config = dict(
    dataset="rendered roads seen from a driver's seat, with toy cars, trees and houses",
    image_size=40,
    horizontal_flip=False,
    fused_qkv=True,
    dropout=0.05,
    inner_norm=False,
    conv_stem=False,
    layers=12,
    width=256,
    num_labels=18,
    learning_rate=0.014,
    batch_size=128,
    epochs=14.1,
    final_lr_fraction=0.1,
    adamw_weight_decay_other_params=0.01,
)
Rows from block 7 of a small multi-label image tagger, named by matrix and row number. Rows with one number belong to one neuron. Each number is 128 + 24 x the weight over its row's rms, rounded and kept within 0 to 255. All counts start at 0. Numbers have three digits each.
After each neuron's rows are labels from the 100 images, of 14976, where the neuron reaches its highest value: "responds to" is what is common among them. Only what is clearly more common there than usual is listed. The data: rendered roads seen from a driver's seat, with toy cars, trees and houses. In brackets: how many of the 100.
# fc1: MLP up (model.blocks.7.mlp.fc1.weight, 1536x256), inputs 128-255
# fc2: MLP down (model.blocks.7.mlp.fc2.weight, 256x1536, transposed), outputs 128-255

fc1.682:101102153095133174123126136117136108175121141139106121145144102110147105148129131148162148114139091155130094137099142180155139109166125132129149123118113154126154109143154136159123131085086103154146098168115147123158142114150084161134151111105110096124103128132104177099139131126100115099152140086116128128102128098102099109157129134111124102133100113126170178102174160097132098137132
fc2.682:152111128124132162128175107131122178132134184090181084120157137077100125150129179128166128103157118132143151130091108093106107115129101137100119141117120101118112122154110116133099111152121118185120172093126167121133102121132140111154095144089146119097123143087143141116104182144151151084153106124143134132172110148107167108140136147132117129118143148112147138124159114129107152094127
responds to: truck (97)

fc1.407:105128120080140114129136131142135125101116167154124191140134166139157115118122112103126087153114101108145092122114144128127136128094096102115139107191119126137082149165110120153157138181119115142125114113151138081151134163118148146110158108115141161149095108165124160110124122140175098163152124109109127083154138110151136102174151121136094133139085142133156128140110152148184146100123
fc2.407:121100163161122151136092147167096132093143127109129102107132131082089127173096119166130133107126128133113151167106135117081127103132124059113087120118137155118099141145156137151114166091137110135123125094125155123092123126099125136146181127174140151168135157131158133102086122109087129117109089094115151152161133116099122148140147158105142170106152114109099153138107075139150149157134
responds to: house (100)

fc1.725:150119139137152104141129135080148114117108155121132140111102119140100117148189139066105163150098137135126108124123138125127136127130165133139092094104091093097148134120105102134126136117117122121128132112168111176141114132181137111137052107089129075113100117100129104089079149133136174124132145134100131148130111125157114163105093141091117126122123151109074125080135152121109134105150
fc2.725:116086183104126115114163149139106117120128129146103121100156119104095116146146077158111173153174124140161142135146155158130115156106095119118177133124152134119124124140127115125140181132121114096109131102147133135126072097121139127142131146163100153096109155137079081125087116124167087115173118127119120131100121148081159127127131116145108132181138143129139153079107091119137154129120
responds to: truck (100); vehicles: two (67); snowy verge (60)

fc1.761:128104149143182177145104105135146139173105134146135094117149079145124121115104144124124170142169147113107149129118173141134130087111122114129110130085099122099075100156111151159110097109081150096139135146145138137111179170128140111145137116079122130086119132143105139119140118156125144134168121084121145099111140112145187081087137138120080105172110150141112129139119116125116092111136
fc2.761:112094118122085099094103112128140120152136169135118125152145148123158164104100134084129135108132185151153156122137084114101102162090114124143173118140112105172101119077103109141133120125103097173136150117127168125143135125154138125086105147114125131118129118087093096126107165149154171129135103118115113122152141104095166108142127166088120100145100134125074139091130117121139157161131
responds to: double yellow line (100); bends left (68)

fc1.224:077123125145096156101144111157120123104137158154097153124117103139171169120111120178114100113117092110079168120152120096097131125130138095124119106129100067087146131100114201140149142100155189141125109114119122143136118097119149080124150133092107151154118156137139143098114096100137114159147112094145121148108115130136150136142134131134134127132150096128163159120135116149158121138119
fc2.224:158149087149122120142106072142170158132157171101100127148107134108121106133149112116137109098143142113083096180147112127103132102114119161128136061141175147097129140116148097125155131133144073125153103098119132125100121097144086149156140131150188138159132117140171148153151129118128141103118093111111120129116134155124107165108131132169137190132131156115110109077119117125129156168134
responds to: truck (100); bends right (85)

fc1.120:137112155093144095079148127109128150110096111108119100141085115139086126139123148164099194135126127139132143105147130126103107165126148149113114131152120118138128131146118140102109178160109185161129110114115172191123140095130109105123122106104125106137143144113167137103130117164137122157130126142136124146126118082117104129113092159126137158141132167135116119148105086158111096182103
fc2.120:139126120162155144103132143168152142110169115150142166107103126146138096114100159182127077153111077063085111112092147116114132100121112130152105152121138081119129118114165150108142160130079130099124128103132100080125116185119158144128101096144154152105121077154139123125089104167162135138123108153139187092093126104110159090068144105152113105128111149108095135123158125145098121128130
responds to: house (71)

fc1.520:087131083120133121152147109167182116158115147089148141097109136161148143159086126143124094137142099121116181137119152113117127089156085102121149089179132125074151102122138115112174105144119167129140134119151112099163102148099140098132142120125088132155144125141127129167136089123204137120149108137166105174140114147125138126113161101122148087138137141095119139092156134109114112131122
fc2.520:130159101150141149154155106099130152129137150126111123142110154120139102088121140151062126116126134121083078159137136126111119159119120094098165111137112121136108182139137139171144142100129091097143126069117110139105160101177137185131113135132108122110102156133112135115107126100114119133144070093117119096119121137144140142139115171114102174116090149131145132100168103152138137156109
responds to: truck (100); bends right (66)

fc1.205:150129157123119153112113133147144141078153144076144152127087115107126140110117096120110153107115152115127108167108137119118126115148134158130118133085113138143115113163175127073146159127163098136129074093151120083090147135120096141094096134141134162117108140097109173096116136107111103100148133159114126156101136118070138104134119140121123170114117099120147115143180118123104156118183
fc2.205:079096093189112104120135118128125113176112120153139133149142080159150141130118177119135079121154133157137135127135108110170132149076114077150186117111116114142137140142144115123118127161115145129111128135117097094081078115125175170098143143104119122146125124169165134125109127122142141129121113101164097112123110105165194123101151150127155132114140139175165163131111117115141148160069
responds to: car (97); bends left (89); vehicles: two (70)

fc1.13:078119083156077137125108139156167174128138084129138102141175141095112129120119131114156121177162143122153161175155090178128120131134115148131105114154155167119091154118107109121104104147119141104115179142107158142124146090143187123121108145140098124147135104125107111146128098156128151144109168107109128170102131168128094109122077117121148133087106138117144135165141117129128114155136
fc2.13:133128149113142142138097118143150134140108151130125132113113153148118128131083165109076125104083128126144130134131091123135168125110122114118159104148123136118147141136152134095113126116107112147109117123162129063129145125075136119114164133138129149153084124110139155109117101171113092139122126101156127129103094106124138093147102165076144104127085127191126095145135111130149097149094
responds to: truck (96)

fc1.629:131165133105137108153144124123120119102085135146105151184108110129178154120106111126118100139089138169104135129123152170115118167133069159176150177121154129104138143117121095142116130161150166150097125128128105139106142151151160117114089127170075149124139148123173119147090149102121148139131091135114119158132122142077137142122149164112131162130163167117127152131115087096114094112153
fc2.629:115152142124122213112128137168128149140137120134123075135110115131119101129122153094126099176113156150150128091109138117114090117108136150131154110155123134146142164136086166127152124127116098135132155171145149124147138143122137119096127125130103114120128123145145127178151132135099071154125108127117128089135121111074088166082070124131112122152139123161135154113161110132126152094102
responds to: house (100)

fc1.152:122125072130138108117193082111067124134114100104159146143115093179153151191097146155156108124138101163147112168135132118120139142097125096143111102160101129136134159141118132151110163091105132141110159097118129193162152153125083133114134118133138157139111112128077139128144078139145155115145123137128120142139119159121123148139131151090130156188107108125119136130125163101103137141186
fc2.152:118116164131137123160132122169120175135124170120109149142144139106082097139141129105129097163150147141156105081103116126110123134172145106106155130119177134157102105173134111078142125164120095116104136076099132061134085105111120116136125105147131133131103156114136134110118126159117120152140120106154123109082143097159107106123107141166148117124198120128113102109133106114114135113109
responds to: double yellow line (63); bends left (63)

fc1.688:134143128046166110108090121114169124127137117102099150117096094146154116105103127125129145132154116114143151128117125092124142122172124148111117123133115163115097099106148087154139119116137159095127130078104143117109093145129126111148158150121131142136150124102173146107126092145141196112104145182132141157128130130136111157109126122149124126145107092089139137129107130154102106083175
fc2.688:138130119144125091124160147127105090120114106120115184122149131143139122106143081123132121129090129169124111095119152110165109138061137099136132145141091101147130151101136133127143176124126125178137110108098158161125077102097156128093100113130150127127145152145107169123125144108165113140106087142126136109102096128173165105194147179114098165140099130164178133155125170137138138148120
responds to: truck (100); vehicles: two (71)

fc1.348:161119134131166161101182127128129091144131159148164119106084113169098141112121132119116138126127133103142150146135113139146123117097153134145123122104115125139098134119116173112107109157122157110170130109145140111127100132139146186142088143094095096155117155084095079110162122186137140164160103135138131098104164159118165092125135136112085092155112139144119130146134130094126109111123
fc2.348:140106157174091140101138100141160165136136125124122126169137138143136095109131140159105131104140147175142123126092115165142067154076130142127106103132116104150087141097116085066091116101083087117130137141160125143131142096113163153137105155110124090141129151095149069129112149133105134126119146105127097131142131104114199140139086142132100105155093172145145147085132119158123126134112
responds to: double yellow line (84); bends left (84)

fc1.401:132168133101145135131067154124132106104109171118106126140142141112115122121112157146146124092120103142150127165137109127130123144118089143089129086131117137110183124139157152103123129156129208152097133122115132130112102145143117133132181138109058126159136117095129132115076104105138130145183152134109157107159075096099119118113124142164110148108078073102103109140103140136139107142126
fc2.401:102085156127154163115126137130141116171120127184109127141114131141104119143121114105149145113145181148093099143109127138133158133108112093168133137099136129124092110123083120114158126085122091125111106111121134130150131089136120090138106161193123121082146140089170100126131141087173130105088154143117103145100109139117123107138175133113098130116157166145130121126130143052098120166115
responds to: house (95)

fc1.299:138135094118128156131151125150087155122186123136148121128148091145093092141119133158105114134123151102136139099121137111107126118106134115151129125129149117112139156158133140137119146134140122144156120125108128128146133109129173088120104145127132055147147169133112102113075101146131127124155131139126111077148113124092181092093127121126088144149086142136128131137142104120138122140127
fc2.299:101158122128121133127155115138133104109105153139143106131136132149104114145115167098151162149130121162133115124107121141118139124118154150122127168158145110146092102127083104116119127118081086129142104107159128131112146161113116126134133138089139102151113123101121114092132172137130114117133071120155100119164114109105149067159077127136082139117131134114096136093135116101121118130116
responds to: double yellow line (100); bends right (71)

fc1.435:101106092116124097084103114178109150149134137176151065148099111128175114169115112153147143179127096128078131185141140105097107120133131088090146113164135122132115097152128126131151123115109143097082122123110117088117159139144147081152152141146126094151117116105121151173125137115117117080139117142135139157120138111111114079116119144123108122154113144137116109121110177123140111118121
fc2.435:157112130144132137155092151122133128131175175134116174176081113121070094122092138135032081162129121143109145091119114199112151152129122084127116115132101138111130151144151164131095110123156143112158141138116097088103135140128130148157129101115113131103118144161107141094130116122143099165130093120086139137141138137102118134152128167128133113140110105079095145103154122133164144168123
responds to: truck (87); bends right (81)

fc1.732:144117126126132123125118135092140116140135115177132127131097116131121143129102137105127112163124155142197111133100142154132131124146127161122126129121103156087163124115131093124154136131136096134135108121101101170157121147124098195159164156116155102123123139136122138134126142120137096139113155105130103148139128167094111113141137114142151131121147096151118132073130124128082101110119
fc2.732:113110140096104162145140146129121108160063119084113108152118110138146130168159112115120086127147136124075133127119078113141163133079134090127166080135138160130116098107121136164136105143121111146102101163105158107155160158148107168138165129104127089071146154116151115110160136131145179070121125123134103141155105123123112144095123128149137102136150113136124162107089101127153140148117
responds to: house (68)

fc1.383:144151095169161117171142077128123099137105124119136117124123095110122132115133133115117161098139180124105140160122106142104114123160087151103135133115120104108145131146082103074166131150113146095111118114141104124122149098138173122121103133116121117107151154145160092133159154132122131184127155120134116115136131127148157141159086160164102127172085114116134135140132171160125132105149
fc2.383:144130168098104154120134138137099176082144136132162146135175167106157099122140135104151106158137067153159131105122120149120149148128155128116114095182097104141124157136158144126103077125133100130125190118119132142146096134176138137106103114169087109121149110083109099124148151117150128114150097103096132148116154133115130105163110136090121108147158139116086110173071123134094098143104
responds to: double yellow line (70); bends left (68)

fc1.206:139138180138154167147122114107150111128168095126120114130189130064102121170146138099096133146068154122128086115147163085123121102147146133143119122120095129116146152092087156160127067123143123139170129173132100112134106132098129108117149100110133112149160125109102119102101144137111096155154150142135169081138108076121113146136095149132127151144149113132104149109119140157130149153147
fc2.206:137121143138114104136143130125099114120113147085144111099103117094172147128158111134164140145158100136147154119079128134136139145160123153120146152091131089106096097140116116129102136124126127102138122120087158133125142138123111138112117122115140137106098163102176123119155137137092141124125116108128167131146128107162123072112122134166120169128184123096134092131119158136105105139142
responds to: house (91); bends left (70)

fc1.658:112104140102121117147157130091193124152158160160121148117111128103120133125130127107125135163120157109126202143142066106111122104148120070114112108093144117131132175155127117099156133122129121132107136114103119101146148073135111149093152105092114170091138109138191146118123136155108084132109165110126136159121075082112155104135128126151114146110165123183134143097151117129141126143110
fc2.658:136140102141136151130087147145152106156149142106098166160115155134120126159095138098107107124121137141127095123147172127148134132109103132126082086123115158134103109094127130135159111129155125143121103135151115127137156109103173146125092128152107183150119110119093141110136147115140136131115128157107134141118137093133111117138161143138137110134124195082156113142125107160102143113134
responds to: car (85); vehicles: two (69)

fc1.597:119127146141095106129133137154106137100152127158166141120126128136131113142109174125131098125147127131094148141116117164142118108161145091111150117176140154072099136117135153177092129087163105114131098134129153125109125137130105124109154155157160142148138094108177127168130134122148122112107080113120164133148096146064119152148155159134093123122099135143152103106149130095118107051110
fc2.597:139078161125142133131102157127155134099129082094131139106081140119091096123103139127124149116139150098104133108110130134107122143146135122113124188140139124145090138125131154136116094123152134101158116139088104186108132178172130110102122103144112114153123095120145121128176101109159138139147118107160094124124134115121137159107149193129132141135153161079120123142061143145115117073168
responds to: double yellow line (100); crossing stripes (54)